A small contrastive audio-text model, trained from scratch.
Model: 15.8M parameters, log mel input, encoder arch res2net, encoder norm batchnorm, encoder activation silu, encoder depths [4, 7, 4], encoder widths [96, 144, 208], text encoder width 384, text encoder layers 8, text encoder norm rmsnorm, text encoder activation gelu_tanh.
Training: soap at rate 0.00093, 2000 steps, batches of 128.
Rows from block 2 of the text encoder of a small contrastive audio-text model, named by matrix and row number. Rows with one number belong to one neuron. Each number is 128 + 32 x the weight over its row's rms, rounded and kept within 0 to 255. All counts start at 0. Numbers have three digits each.
After each neuron's rows are labels from the 100 texts, of 14976, where the neuron reaches its highest value: "fires on" is the input token at the peak. Only what is clearly more common there than usual is listed. The data: drum patterns on synthesised drum kits.
# fc1: MLP up (text_encoder.blocks.2.mlp.fc1.weight, 1536x384), inputs 128-255
# fc2: MLP down (text_encoder.blocks.2.mlp.fc2.weight, 384x1536, transposed), outputs 128-255

fc1.507:096151179148089120086093132188129126172074129187106139143082096116180102132156119083168074107096124107107175121108156173122104071148101145134110070165129134140129125198095116096141133144101148101134161127138114168093138132106116083150111132104163149154111078103161104127060139086138090096141167185144109106164183123093119144189147115144184123116182097079080094113055144079181122186145
fc2.507:133111113143118054157149140123171136089174127120150103182108152152059148096112178152084092170192148129167152188132182154201107193119140123144102090137091177127074139177118168149143107119147153159147080117109141154107138057101142173081142118095131107120166151172097135102152165142133120120089057117116127179123119174118150108146117137119149095152124106118159162101159100096186165182111
fires on: "white"; "<end>"; "room"

fc1.624:162149178146157170087132082099088123086125106064100105108147114109168141097132122093147129111124161146085174098146049118060127086091093083127094177154136144110109163145186159146203111168117139095089119079124130112137095115183168117103188193133107093167194161117167111192141077111117175094104129144088114146108138133166137142095127154156129149098149094101096149082136153074145093108121
fc2.624:180169106070162151202152118162135130105108101170137102176148083080101106109141107090141093087097147138132085166146115154133114151147153116155107110124146086098127100135149107146117150167149089118119111173114118125135162106129128171100089095115134170101184110132161132074133105113114151131126143165129176151128130055084085146104122127090109143059108196152163103098121156103122128173132
fires on: ","; "<end>"; "cymbal"

fc1.107:164143110116115162105135089110174138121115148114144113171109127156166077111167154147159149146114131135190182179100162129124099118088163093131113143128186109119148102184126103134163077070127108140171167164163103105133120085158153120094200109175184176144149154117064194115129142089182104141114141128135117143080099103084142163170106081180177170161132074085066081097151181131158103141147
fc2.107:149161131135168124106146139112111153158138131176118134156142138088090149150109084108133044188111108101126079135133155133125102137150158111139091108124127186162091153096136083160127059138080160154115148135091170109154117077028113139059125117083100075148132079137207096155130161129160155139101119141115099123065131105174076137162128083127095128087126127184117092077104067142189146130142
fires on: "noise"; "room"; "in"; "rimshot"

fc1.306:128159112134120139140138134172137142179086155166157128101132138160119142123115172120129126163133160106125108126159170113151114104122135123126074144156120149097125121128178131144065092093071114144146139158140148124099187179110139134181172075129151110105058196132195109106126181146121153104147183084098088108116119138120129104150166174135165187128091185104143085176096160093072109089138
fc2.306:116168149072133141159085123096060112108092122165057133156097092119110095153108138172092176110170175131091114116093134181120113140080131096171087111097117053115121218170195130106063075185178166100161107103183134170143137109112166085099089104131092129150117100121120110112138160112131068162174147076135175143155169166118093148135112173127115103164089149137096202112093117104112081185114
fires on: "tom"

fc1.206:113186119193109111129084085208066144185141128131112095104104129100087096102143068095162169096097127106090083185173163134078069133137101174105153107128137137072099099161141185079128181162134123175150135138119163185122147114144123090095141164072085155160138063156096115102102052115118176116106117167142164143080149059081128151209175157072158162093153136127130142150123117119194156132129
fc2.206:125136146091175117191100121102124073117174083111138136131172183113115112109161164096172175110159147099151085099108072134134157161153141104108120143138090141160096097154159141153146136131081048130110115142155156151133130090106184129130110045136111165078194190109113091105137184117177147131104094137162104126103098188124157164121088091125154109098179139188177121091151191069145132153118
fires on: "a"; "<end>"; "in"

fc1.454:175159191193158171171146137147144101081166114141124117113163073176111089132173122092115096102143105165100135149126150047132100136115076100114175167149078100161160128178076149112140214110124100168112167175161097129108125088081165086122080070114106158124142136133103127111172140054138103091106130130161172127119099185135136091152172155067093123117156136136059116157150180099089110145125
fc2.454:129078131101113094129100165086092078209088129118129125092154153141149057136118134158134076144151170084056111130130148159137102123107166113146148132158166149059105099180110158155133161113112113116144124138152118116156099167154129103167128084152161111178152123190169109187109115147100134159178095161061129125133106161118103145151115154135176106105131115138176140151137091145167173147126
fires on: "tom"; "bpm"; "rimshot"

fc1.346:157114164108124128108188099133161131133136128036079099102132107175128138144101084145141110150167073107140180138146154142137183142135075123151136153109084102111144176096162129108130188119157062156055082109124096214162107163139066142104168132166121144132079073122118171098142143111115133144134128149181071084100161155127124145114089089144128112104127163141127194134062169100153073176118
fc2.346:104139126091195085159060090143127123152146084123107109212169173085088167172198118103104132125158126163170139174124075125139144159090183129098156111177169162104153136119063128106200080192177075142137063110102106108127112096105156113121088085091161170080160167141092093135124117090166106138137102144130155131091146095084093139099131141158153128116139077122119155088122133094143152119132
fires on: "quiet"

fc1.213:146147068126098088076050141103149180150130121145102148129106121182151151132168094200153102109172147109176172127127134075110095124118127182109137136137165089088078111107132161140095183139080149142168150095190200185158213128134171160139077093104107132126115071170119111112090125081094116162150141108200149119104159112096091117057165085117172146192097096155103099135144159134154107093130
fc2.213:116143182153192157175113140117104130174153097111145162185163133045131109131125112135146168151115111095073119103107167199100089116187107115071124123189172160131150107170149122092172094133134141198134152121154170140132103098131116110150122140079093119148152137133122118105099130153094081169122103109114117207168177140175128100183064098145137092072128102104089172173167088151164116107104
fires on: "closed"

fc1.268:100094117143109144123130133172148151085129086170126109097185172115130133121108111102128160150121191139115151152077085157209171113135088163098131090140123044126100145153148132143110141068086095155103138106135106118165124135129167183090151128083112160116107181127086110094138159072136100190125093116104137131136137123131149115145127165162119192111147155098137194145107139112086162163125
fc2.268:156085108151089127081185114191128143107095139131157119080192170185142118143046132121126146070119131190132097109147163122159093135123135111090101157181139132090135143132134069120108167151074143086114152129141116112141070166182103125112150088106097095116159178148148125129112134154134090149151149175154123164113141147170139161169061122043150173079122091156097178129169162134111040110107
fires on: "<end>"; "rumble"

fc1.57:158112165107137153109176096079127147121134110151127091145138131114166144134085105175117149144140153123125117125097103082182110122147111119182114094128164131081099165145169056140112097194087103145143103149159108108153151153099182116185202162134100153168143156101129075146166170136090148058116121115144094104122124150152111132059111120151144166130132083130177167092080111048097179121110
fc2.57:140179098097097107154125116173103162189103120074127158180131143108070102133125111081112159087149121085102149126145189149113168152092161147166095080161120101121111123162147146144153103117051077158110138159122153171163181147160130161077066140134115130136124126141131105125162068177131162071074136125106178118147175130153134164097112095170071128106126141085076138111053146133151075145170
fires on: "<end>"; "with"; "in"; "shaker"

fc1.349:170082128122106094148128088153166122170143095112136067110113174137141181115136120113184147110148142168122146099102104129187167125073115175087115138140150122171072093075147119122114102166065168138133129096166104096074071053131113116097133088142094187153127193136163185055148136124180112121137124149105159087158133088156143095163120134087145145054109119062085162137082111106097080088091
fc2.349:081130164130117146137140169087155130156111154133094132180109146111102169124098134165096132070158147155141147091172129194144191182148140078072124167086133129159108087137106099181110119070102085185154118097142092161176126086094140074141105112131160163153161164067112121074117068115134174127139137137188070126109147188114173120165066150152085098115114159088115160160102105121074110127101
fires on: "-"; "open"; "95"

fc1.229:137189206121180121150102164163166110099106125081169100108123177191140138198109079096088109140113149122165129132168158065133184095112082129121194135168153122112121134188129109164160088106086110145122151087137198178115170170144145070108114159108163125118099196195089112174127107125146129108121136126086151132166144114139143166129152140134124140156131098084078061124150193104146103164173
fc2.229:170105103097159119101112200198178114126161156101121208119122092069078151123167161097136124071163140195072131142089136157135168081147146095103061088114091100095146130147156078138093111141099075113113144141182132132137108171151120110070139124166096113156151137137081148078187111137130091141152089143166189154140144180105119110114087131084108158113095135151161074093090137071089079095128
fires on: "tom"; "rumble"

fc1.686:161144128144207154177157132183143130166187184191134128084128091088163096079095156165150143099152125102108098131123133151111144137124168163106115105144169175112156093184116143093156144114183129133111140110169145093107136135139065145126094105079106180145093118095125166069100104115186086121094185164122156115139103162108097111149100142142145164087165119063116135146103124067173142087094
fc2.686:144173170113097128122096131066125135106162086088126093153182135098082165118139092089118172076173088155086138133128127116138148147115167142154157166131106134123155162094145109202142096173122124171148120169141168193124121133158156087102118113137156133156167118180084118125129083152175138146189127100136106095114167173174097150089087124098146133106145178167071142153055180090133146142073
fires on: "tom"

fc1.258:138115106058146092175178087167112134148083186086145160092152083175160104155194174158149116091113156182152160097138151164068140111133179075180113155114162118095080132143106092133104145109105085098100093135181142166150157134125118069148142161163119126087165069198141124099113110143115176162109190130142159118077181164135130143072110124090187168130144124109159152124089078103182085050105
fc2.258:126130134114097111130146091171168153157159062153128124124142117108112091159148071199138131154128118109126104081078096095160137128173165094133138153122167147102123039161140133150113060163072131140154177178141156163161157094156111067068135161171191117127090206106103128057114140197155104106102107119151074188109114140186091132103121148150082116046170157137158128135130106155132126115146
fires on: "closed"

fc1.597:118149108123080144150150146146147150119105179076118105074159146082195121186108143126172125111108155126172159104169117147102143136108111149133164153099100168095120139091173136126124193149099077104072124087092159109105089089118081106085100118166145099112154144140079161136160088117145188135150101147162165104078173077104128139135116088156095099170151149150197101095160158131087164080149
fc2.597:130192099115152095138142090097146141117159094097117094138182148143123127116167131131146121097147172126159119172101133110142080173080186115131149145140105197137136052154163093132138051168108116193171127141117166134107129087127129119160192070108119171099140107153092092074103144177102085110074164055102110143134103116146131171088092097163054068077110172137119069152099099143204124109102
fires on: "a"

fc1.388:086158145102164078114134102126173177118174134095166165131102103156125075157128157171105147092083120092111192174182105111155150129138097126130093102224111105137119131114147153150190112096110172120089093134082112143070132181146155115127171120119143166128129113082112104156162175137081129183138146144142123131132138162101104075130131136079142188113127102086054070121121150062090168124084
fc2.388:132130192095185140204081173142147106149098076052063141158104069095101142152115106136134143142106162134080175076082145104107137111174140168159139135118178068092125112128146126131084129114150084136185167149158170198116189106134153096127156073084089135101118120141142130158113109114159123113126113136097137155141094095112091116115109131193170094140079114122146096129190092162101137144168
fires on: "tom"; ","

fc1.627:117144121113150154085153137108144129124161117123137154084138084172152129094091070136091149095167078158094177134143162090160151085137145115187174154144135090198113121090104111115084097138128118133136145131102101119116093126104137154152111086117154077136137144093166150087103173148207087120058124128132053088163077162096140086141098148104153140109138108112165159106132124174190101141131
fc2.627:138170135124179129127110108175126133129128097104145168091185151141182199178192119135164102131193164134149185110097135142102148149155097142140171086139135184135142141125141150140194125122175079095131120094174123087109150076074075093167138096147095175121183189130149217151074145122133073153102125146098091176156191179162135155109135093132113152107154123096087141164131177111145129132159
fires on: "quiet"; "kick"; "bpm"

fc1.325:153132159074149146159186124189137136146054171137128156149149146141078088144073119072154146134110145084136117155129124104116137097075081155081109169164123110126123139114170109097127129146173127096125152108119117133135059177085142120160089125197107150080155097088098110075174160127173147118149107099105163118139129122139104078164135185106140148074098092138145150114075171123118154078114
fc2.325:160086116111164115149090111100091169129081106151140143144127144170156114140127138178138078062150076136153111169148140146118090165082116095127169104172100071131085126154119076106085132137135081075093119124169130101163125107189089125106120133153116105066168093118117090133149153153129130153111074107099094123114160160170144063103101081126126119121157117173127102158097104090169090111141
fires on: "quiet"

fc1.673:160172074133142119119163156146129150157183089093106174126098106102159146110151102075180137059166106157139129153145098196112094155095131131083089067148154074156094173149108130077114155125109159179143153099124088153149173119163104120105151115086126095152104141147162088161098099128104070092165142125138079103116090123099125057196109126087136164176198134126132192092142144090132126112115
fc2.673:180136137123128050181162134148134089179170091141171130140182124095146125163150101099167105121164169127143164173115079165146109091172181149089131182123111148079122054140133137171134171161136075112128110109171100086096126111130144104109146115117153180063129149174071100082125141153137199131129143141104162161096059170102144104146166106103117158096179104113172128108164169106159148166086
fires on: "<end>"; "reverberant"

fc1.571:090129142110136095133100109133087175154149132095124080111097163139128159134096079111124120081120136145149095166156179092128150132068121119187093132154163122069137124158158089121154146171195157164085170133128180173148190105172171154138135115111119119101172143107165101118158156084096129105123149077099180143148086185110162165146121154070140167171182155132127089166093122153136146088117
fc2.571:174104156106156086173145089117107135123168125095114088186187148107085085080166101130152082112169151100131163141182065203130118116094159155100108086171152128120140095157109138142100092182050059123163120171083100107086100091104179135161100092098129154085146128134119122147136141139138104088193103145118113117121158137105112160155114072118131119087151138142179092092078138100157137114096
fires on: "quiet"

fc1.570:120117067121147174111120093200082162116116123111119111112125188088128090119141119094178112111109197149150095163105097099084177143123110146155134117182107138109105142120193099076148107096205171087084120160134141115137138140184135141116105136134146119157160107123174135199109113065115093171122138121165156096161144082106201093083083149135130156142207145105078142101126143161121125127137
fc2.570:116151083100098164125133187113163097162128078143084110144147106107180100078077104154124131140176054153102166174139135116065106082171113109184157123107138104121189110109072132113122119178106047085092159098143092164102190122142136177150093144120119144079147150165087159128104127138111151092173133123162172125138080122066186169104154071136092123093091144082132116093113115104130069142102
fires on: "quiet"

fc1.15:103148142090164124178137156141171121144096066090175142073158134057139183097135123174112079171123114134159111109134148096122101146094066066085190087119088156132137170079193172088148089092066113177122155107144087116151158115088124149112088155127169153191178071117135131130103129141139077153126088121133134094074116142113102096073089135125114091079110097120133119140082155124129098139115
fc2.15:148095124095147097158182113180140106151164140128163169181196113123144087110143076076154171140158147129134123136172078136134143165097105110081137112079168155148133087119095130146116146163098101141105109135100146136103132151097142145091108112143179102134191161201088069209122059233143105076166089081175073145137157147145102145110109165162147097123111143169117135164114134155164129095140
fires on: "a"; "clipped"

fc1.70:074134160158102147139146134099119102180076071083171149142126060161152149112160137146135126131170172143150089144086130145063083184191147136092129120145136106093121095137125117170124078174112164122082154139193132100158092098111163169126111138093111155140157114149173095122084107118183127091119063158150129156097057185157058147177171173140124121073179107168188131103128168118133080121140
fc2.70:157139074119113126165138075169154072128113163133118125132119110075112085105115159117111141101095138104121110112105143198171142044157111110091116153110098139148117087164138132105130100140129071157091119171172126139159182159178084098039132118143123115128139112171145113149105199143061191130090084142059074140149087159148065119069120160115129143175158130160151126140108180139117185175100
fires on: "noise"

fc1.685:097164146172135120141137095127127088090126078105153129160162125095116096102170074170137088198105170146165177098143145091173121142116120123167187072136130147150096152183112077119160120141162127184166127164144083164129134113166161135102123124097159103114107133144189131118074132071125152093090139214139102180164156096108128168169070124085142120056184120102111109122058113162148070157149
fc2.685:084142093079087069155128084141151124129149163144097071157068120078161142139132108131147116084136109102127147177129100181119075124088179101111111173130126169161136097135135128098214145145107106105115063143128166072089181065174159098110099135137172096097138118119119142148134104114165128079143105153134171103181153146063134154076142084145101189115096149181176163122122079158136196151086
fires on: "white"; "room"

fc1.39:081076188141146098194116165115129139129092184126100143066063159104105102098103147137118080144178153095180134105136117105101175152158154126089126093098138113119084165150126194065066142151142103174142117110102119173155152079108124167159159168177112160105082084154131090048163080117163190122110165131116167171102143120135143136109118102123104121149104110177173084127079139090081166124098
fc2.39:153113107138127090091170087101126159099152100101177093182107113092105131068157114148084149124147135165165075130095093126203084163137146090113099135159065125155144162176169137179128157091073078141152106141139160105145128109107119109088110123141189122111175138179108146090077100073103171114174133085186140109134180121121129100114128090095055097074184164117160124106119149177140145084124
fires on: "<end>"

fc1.634:164119115142091123131187137120124093118150103082101161130096133132123169117102163183188090116133142128127141142091166123144110183095107128125151128112141131119085134152106129100164098152109136075143133082142182110124087141103136197187146150111176134126141136169175136159122121159125113147105107120120099117120172070180175122126099144146126176068191114090095148162124141108087119177121
fc2.634:165154139080110122098148113130122141119187091166096161125197176133171130141123126175126119140101101169085188127075153170116123158159163145157163140199152179142134093064086128147100065147058080130145159090114152176078080117118121162096168093076146088168199173140151155138097164117110151103166113168093136135084178141199133093104098085143069126167110109123111134135109095103157142057087
fires on: "kick"; "quiet"; "<end>"

fc1.366:131114094123102131106175166110131091080175125132118065153125111140107160101157132096070128168071122124077082064170164147070127105085094164164091166158120167153133161130139134202157122118113047110132107067068114113148062138169144132151094129128088119100172086110091179164137134108078078116144112133111139124159144163101097112136125159143090107105102165159157156087076082099125120171163
fc2.366:097166101061127086152166170125130110102108093130119148132183133086139138147151138120175093135144147118076153116145109133158160139094188130127102163128148135123108131081155130110119171145107102091128132169141091174112199093161114127150165149134127166108124146109148136102104161168070155167119169141169163147122113065056165166081162112103093144121168141131188074094176161119107111119176
fires on: "cowbell"; "with"

fc1.38:157112180146145183114168087131126129092125088148096098099137158125100100145200111140161080166100191109094125143132128116110157100073172162153127128141111099141096096106146166111094149125126102181122080180133128055156097125138146155138143067116108155084079136127151178150093127133095124095118161169124094104165055084101174134171135108158136083076083104096101133141131148162145140114121
fc2.38:131138174120126153131138086109140096069123191073073179084113143131148114145099166139121092114084118094101117122142170083132117165183128095109162174143100143172040088055113106138107164136054172185126117169133151165088148078083074077167186158122172116193161167170149126089121100095092173134104115146115130176142164149167146082129154136141155051158123189182157192127124087112108144167132
fires on: "white"; "open"; "154"

fc1.455:097169170136168156182056146117141168140168100087186117095152094149073136143133136120215092154156198125166120108152135122139124088146147145088153158166143152081157089147158122155106129087128138138074167194118174117129174114127124130072108133115158169107119133152135134123117143124116133121187137064143172204187156180151092078138103173182126140095158167060138106123072161097150130160147
fc2.455:099124192118105087149143159138171138103140103097147130139123074094156120136123091160122130160176156097147147100141106128126146173092162090116088085162143077114133202124145139119127111117159145071094129119094103190133141163183110122067077109139122178181163106149142118113160139129115172100154150135168184167182184103100101103129101151123175128087146157104129104051091159168121112145176
fires on: "cowbell"; "rumble"; "noise"

fc1.235:087187138151173144137106168073094130172175100137130069095120145183134127102116119171112107144135096102099155182145153161135174124164112121152137113166116111113080103098133173186184182172102093143181161126143169179101151115137097088158111115171185066119125103116156090124091096140171117146119135181151134107123191075189083137137122102101081138115154147132087103170122162158086077165144
fc2.235:174162137161123137130136054138129097171126109089166082098120158096162122154167142112197131095104094134123142157083112103105081101072167124090116166136114105119094170149155082144132115088076158151146150152184089161111156110077090136145132163163145157187084189162092157106148187132073130181101137176137098062094194087082102112125088159165173115188133139132158153105135166128141147123083
fires on: ","; "kick"

fc1.319:161111117077102145111140127106091154082157199137174118124111108151106104125122178155106095188157158126140123109081127139171084138105105189089125153136075131132126075113158093091092140087145079104163152142134150100142135182132176175141140082129151147114123113136104201116149105191103137139132137175148130126176128164147089117172084168126084144127193103101146153169146135134137131118155
fc2.319:143144094109123153136139096084123153133124081075129111106141141153088090170082130199116122129142158152096166186136134164104110153132151130146088208086092126094176101178176112150075125159116141070151203122202112180141192110071176141097158161157141153156146133176125150219105166104127127112142116119188176113118174113146146107163103085172118155170150095160129100158104184105176159149071
fires on: "cowbell"; "with"

fc1.188:123166100121122097121109169099148175084139139118144121080089083121054136125099139165097109160146097120135068072112149065076139147161129164117115163101201169073181122168103181121124114148161148119163140169100134143174111109174137181126145167156108116145179136178065174173148151124145114081108100145056103134138144175168188084102152152146103112081147081116153160173112072148154080088129
fc2.188:080096152061151125083093124099108166156110151126104136118153148111098085136102104093160075170133138128088154127118060110157130148053124124131159088180118176156107118095151191114088120202146067065155112187103143166162138079140160087135063088068196157155102166117172142124111083170113104110101143076149132165147179147088111128143117144154137114139149170114156073105130171176155159121159
fires on: "cowbell"; "low"

fc1.51:103113175131079083116098079179115168184117067179118127054129157174092132134188104092078132096101155092101114104116107094107067102133083123166123156183131114097094166161125162108120079107133110146078173140088108060138090118168157152144155138087096171151148097099078138100151063124144127154108168117140118162157120114150178111092118073207112151121105136144157096141125193170114078088143
fc2.51:124148086158130082137111127126119120091146140195159126141170170157110152087098188110202112137131147153135088136151082120143153202088134181084108122143151131174165143157091130173094100116169101069158118093174143121072138131093121172170146113149117134085083130204109093118154137122121084083097077096139157120073161089129119119090077162168115063123075088102082146090143111135195182123076
fires on: "white"; "a"

fc1.44:118172120122169123140063137160116194065125136140152103194128065097130155118125130136159137118158130140139097150139112167140126135120116150122061155166082082174185161179090149103184175114116090167167137117063155155118189138079174063131091091142165134103110138168068137126077125107137100135141176085115129164126112128115057122107095147129090110130119143176155148099092161079103100119078
fc2.44:107107125110104075144161111089173130107167175123159066132165150138081093154096065174125136181103161098162138108120129171129079083175164096138101163123124097073158074132165085127076173167133082097099195150144100116144188111113143082169155146109169094159177132133171100147159109135064130166103124161171153170148135098064103164118187141211148148148147099116218141159175115115162107134154
fires on: "cowbell"

fc1.59:162144125078132156107173101090124143149086097132152097152091138124110162174162153090146117133107116097133161150167099127103102121170192128183125123097162145166130108107182132158144132181085132071142166120130101142057201088118152146166103118125114098110152118098204164170096155097075115128111177054167097140072114184111095175184145115149074168137153164115093128110171072149165148162093
fc2.59:146110101095147114141104150138166060163150077148147156135131163074119090157089159133116095111143157178099089107136071172162175086164138078135087168083120121137145079195105102131122135116098141121069119113197087130164210141111147116082089105192156127090147186166131103176135169108089130094129089082111160096136137082162162136089113133089119136104136176135129181117082138106147136157127
fires on: "noise"; "clipped"

fc1.262:160117148165096147069106098130123091130049119140061105207168116117128107088119119128082151136192094145137166126145060111169107176154167073166159126151122127178077181152102106121153168108155121152084105090131108115176138095114191084117159157079167101077108101122203084142097121086091076103141136140109110182155136171118158099124074143121139077107202130100099116099122071108179105103169
fc2.262:152173124131139163198117112108158131167151080090167077190134188095119118082191136072138144093114127136155121169148109146104090096148192075113137121156136141127118121126104143102132091149145146135145080197104069111089151119106120158128094171130105141138111160181129127169122143097102149124103101122115104163122163120080103130086182142143180145161145097089109163110155102110126184172128
fires on: "noise"

fc1.236:117122073050136119109093067085130177148056077085106156122125140123068136156076176089110151145143130126147085166152095086126157126175149112133129142097175150102151089167162098160125089116203113080118151157152104108120120180109109084175117061138163067125131148081097174109091146091077168109111172136190125144164085130129158165155142084141088116096172139118123172136108095069140130151107
fc2.236:158160158125113166171137093115156125137163159104127102120135136153147178090116117161113110100118086115096198105130105108160129069096117126119151147172156160211149107167103142093143184160108111113048102127158099105152169075176119127068103185167106167096156151119112162137142100143117149143068161097067109164157126113127127166070095174085169155154137115159065127091171122148119210166123
fires on: "noise"

fc1.568:151120125099142140088121077137108154171083157123102130093138162076128119118159148171172161099185091100105109157064131125177125141145115189073151124157099124110119077111148149098134185088210180138087115165177148130081156048164113117186166165084110106097162091151111144150138178121153117102111182158149096090083166129150146125147176108173106157140141139153106151114091138084131177099087
fc2.568:140169191088157096196102098093133080132195071128108095190116162081103158132151126083141128115097159138136117151130147177177150121093169104159059148186107101128078114121092157114093092202108119110085154160139079153161119113150109177058145147147129123099149135171122094161103169105081120059169059127109114170117141155104075137087107126155091112116155123105178138144151131107094123114074
fires on: "quiet"

fc1.604:146090176172108148169154132128183081142190155126139114149136096063158142095148177132094119099081197105161109110096141157098125102147172133138156124138152170101161175115114101116139130167118063106122112129112098113084153089175111102159159168130098178160106152142166180147195113169165171121136228154121149133158098160094151136115135098124103115151090120100154132102100100098123194138085
fc2.604:155122114085110078148131105163122133097132128152086119147169165116159120131141104133102135130139150100119108143159112113142187172107164154118143082090166144147116125118186083172113083084099145200145101147109141127101190148104115107108125089085127093110153174065174116101131090131134067097127058091146104199160179188184091120093152133158083131093081171141106161118081163125103078087162
fires on: "a"; "room"; "tom"

fc1.25:144154133159186155116080145103127122168142137150061087105191128079069098181170054081132145129151088132157156113118150082130055129117143104105131140177112181093074163175084152152117154120137133163147146157069151134170116115158118147106114124144134123166145157129144105143095121116109085075151111153106180125107094151094181190061082184153117069148115164137079094151108113160180097204137
fc2.25:165117174142132143135158157111185137129114080124109188128124081163078121146092094132097122084098108081079099164168102140101147144151177072134094145126150109141097133141177131183133151143071060118169069067146120142120115165100171182139105097141146107123128119148083153198125141164149181132100116141154101114178135175122102135093142125064101104047089129134137168129150166204103118186114
fires on: "tom"; "muffled"; "snare"

fc1.174:089149160175061149169138155124155092163107083107129123054106192071092097179125144168146161108179131153112147135150106146119169123157116102196122078150152098122172136149138089147125120105168121153081130085128128166144165089135133126115146098181122185097156154073099112171129174116128157149102134134163133101081155064137114080113157107130165105161185099093117071082116148112068167120154
fc2.174:163130173044093181158176120150131172093171158146116165096139110075170080080170086105136102096169199149139137181122122140072139124152131125179140106156125191139131131174109126167183140146137138148172164149143082125102140106182142089083130082138104155107124091094132094114101134185154117078156147142120182116153186150101130195124157110158109143146121137070170125099137113113110104153143
fires on: "tom"; "high"

fc1.115:143130094099133087061130119146149110164090080096113164186067137126124148100111062136168107073152186113134173155122061131204172152143052134141104150114097149127119122172068122096133119156197156095116170193104098115095089178164169075077086092127078138166155076113138056084155108106095077143166110114126121151136101115096178105110135163107145128117171129167089175144171113134090099155160
fc2.115:109115096117115158197087089139146158144126147120141124166109136132110100168167084062142140143155053145098071170184099159117085169095172094147139101167100092143135085146126118153172143168177065149143075115129145127110171110100079139115085131098128182077133169184177114159102106146101133068146081119177138160065175133137160143105157151157099164084086104103102136116119072115177170149134
fires on: "<end>"; "in"

fc1.494:147113093066123131200120097078125170169148188104112103145084096163124144121103135136113125132145105103118186130107099132106106135075159113168132117126130088045153091057107128139133167129131153142108068110107073137101113154109128168159200091129128132134068139109103108060141108146081120138108098102120165070152153096138067132128097090111150139183148088164125174180076118143173117087165
fc2.494:152159146106088187126133136150124102140189121106119146180159186116167098155128153109153132129091121166162169171116096178149094125174105190142128146157156121091187102176078151140072134124120119154155085195093146104177184079169123075151067181162068124098075124075125120138150157155165108109136123142087097109143153094123112129186129101082140140140076135093086127088097185138128116125060
fires on: "closed"

fc1.478:190147122065086145090158144115156122154102077108105127193170084147172082140142181150115110167133122108135159101147103149170148145107161131098177155101134092155095180150158139091144158125075150096090111116140120143075132159176157179148127129138094113114164152060104156095161105109065093100191090086132122157184096153153151123195156061102146123152182108085145134106104086147112048124083
fc2.478:150125164122132162142162180117141096097158083133105093149165165139129103170103074153154075093167173149109128108073074133150159112160090112109093153160114144097094087112091103145079076139124103142096180074132162153121139085187081106075087176100131190064136130159153056131130133090158120116180123150159152114100145128136157154092083159139121184067170166123175152153146088135135084146099
fires on: "quiet"

fc1.472:115163135094169121112104121136088117130144094144121135146161087127157117176131110151110110185096154126093173159110106086126130187141103124067140128164113064110097084175112138104119139160098151137150159182127118147136165152147056127094082164091171163115128098205095159101104081145074054121125142159102175105087080169113094108089117189164173159164085091077103155103125137160174152118133
fc2.472:086131124103146106138093140123199112106119066125136128071179122135112154090115103129111089136080107148144115097165113168141119103114106181151154144135129185134179094127153151106102153162150084149113142114194152137095099110126122164153169139117085096089114149112096084128082152156160184108180153119107117092128140194167182155086123148134178129088135130167192082157121119118143168133094
fires on: "a"; "clipped"; "waltz"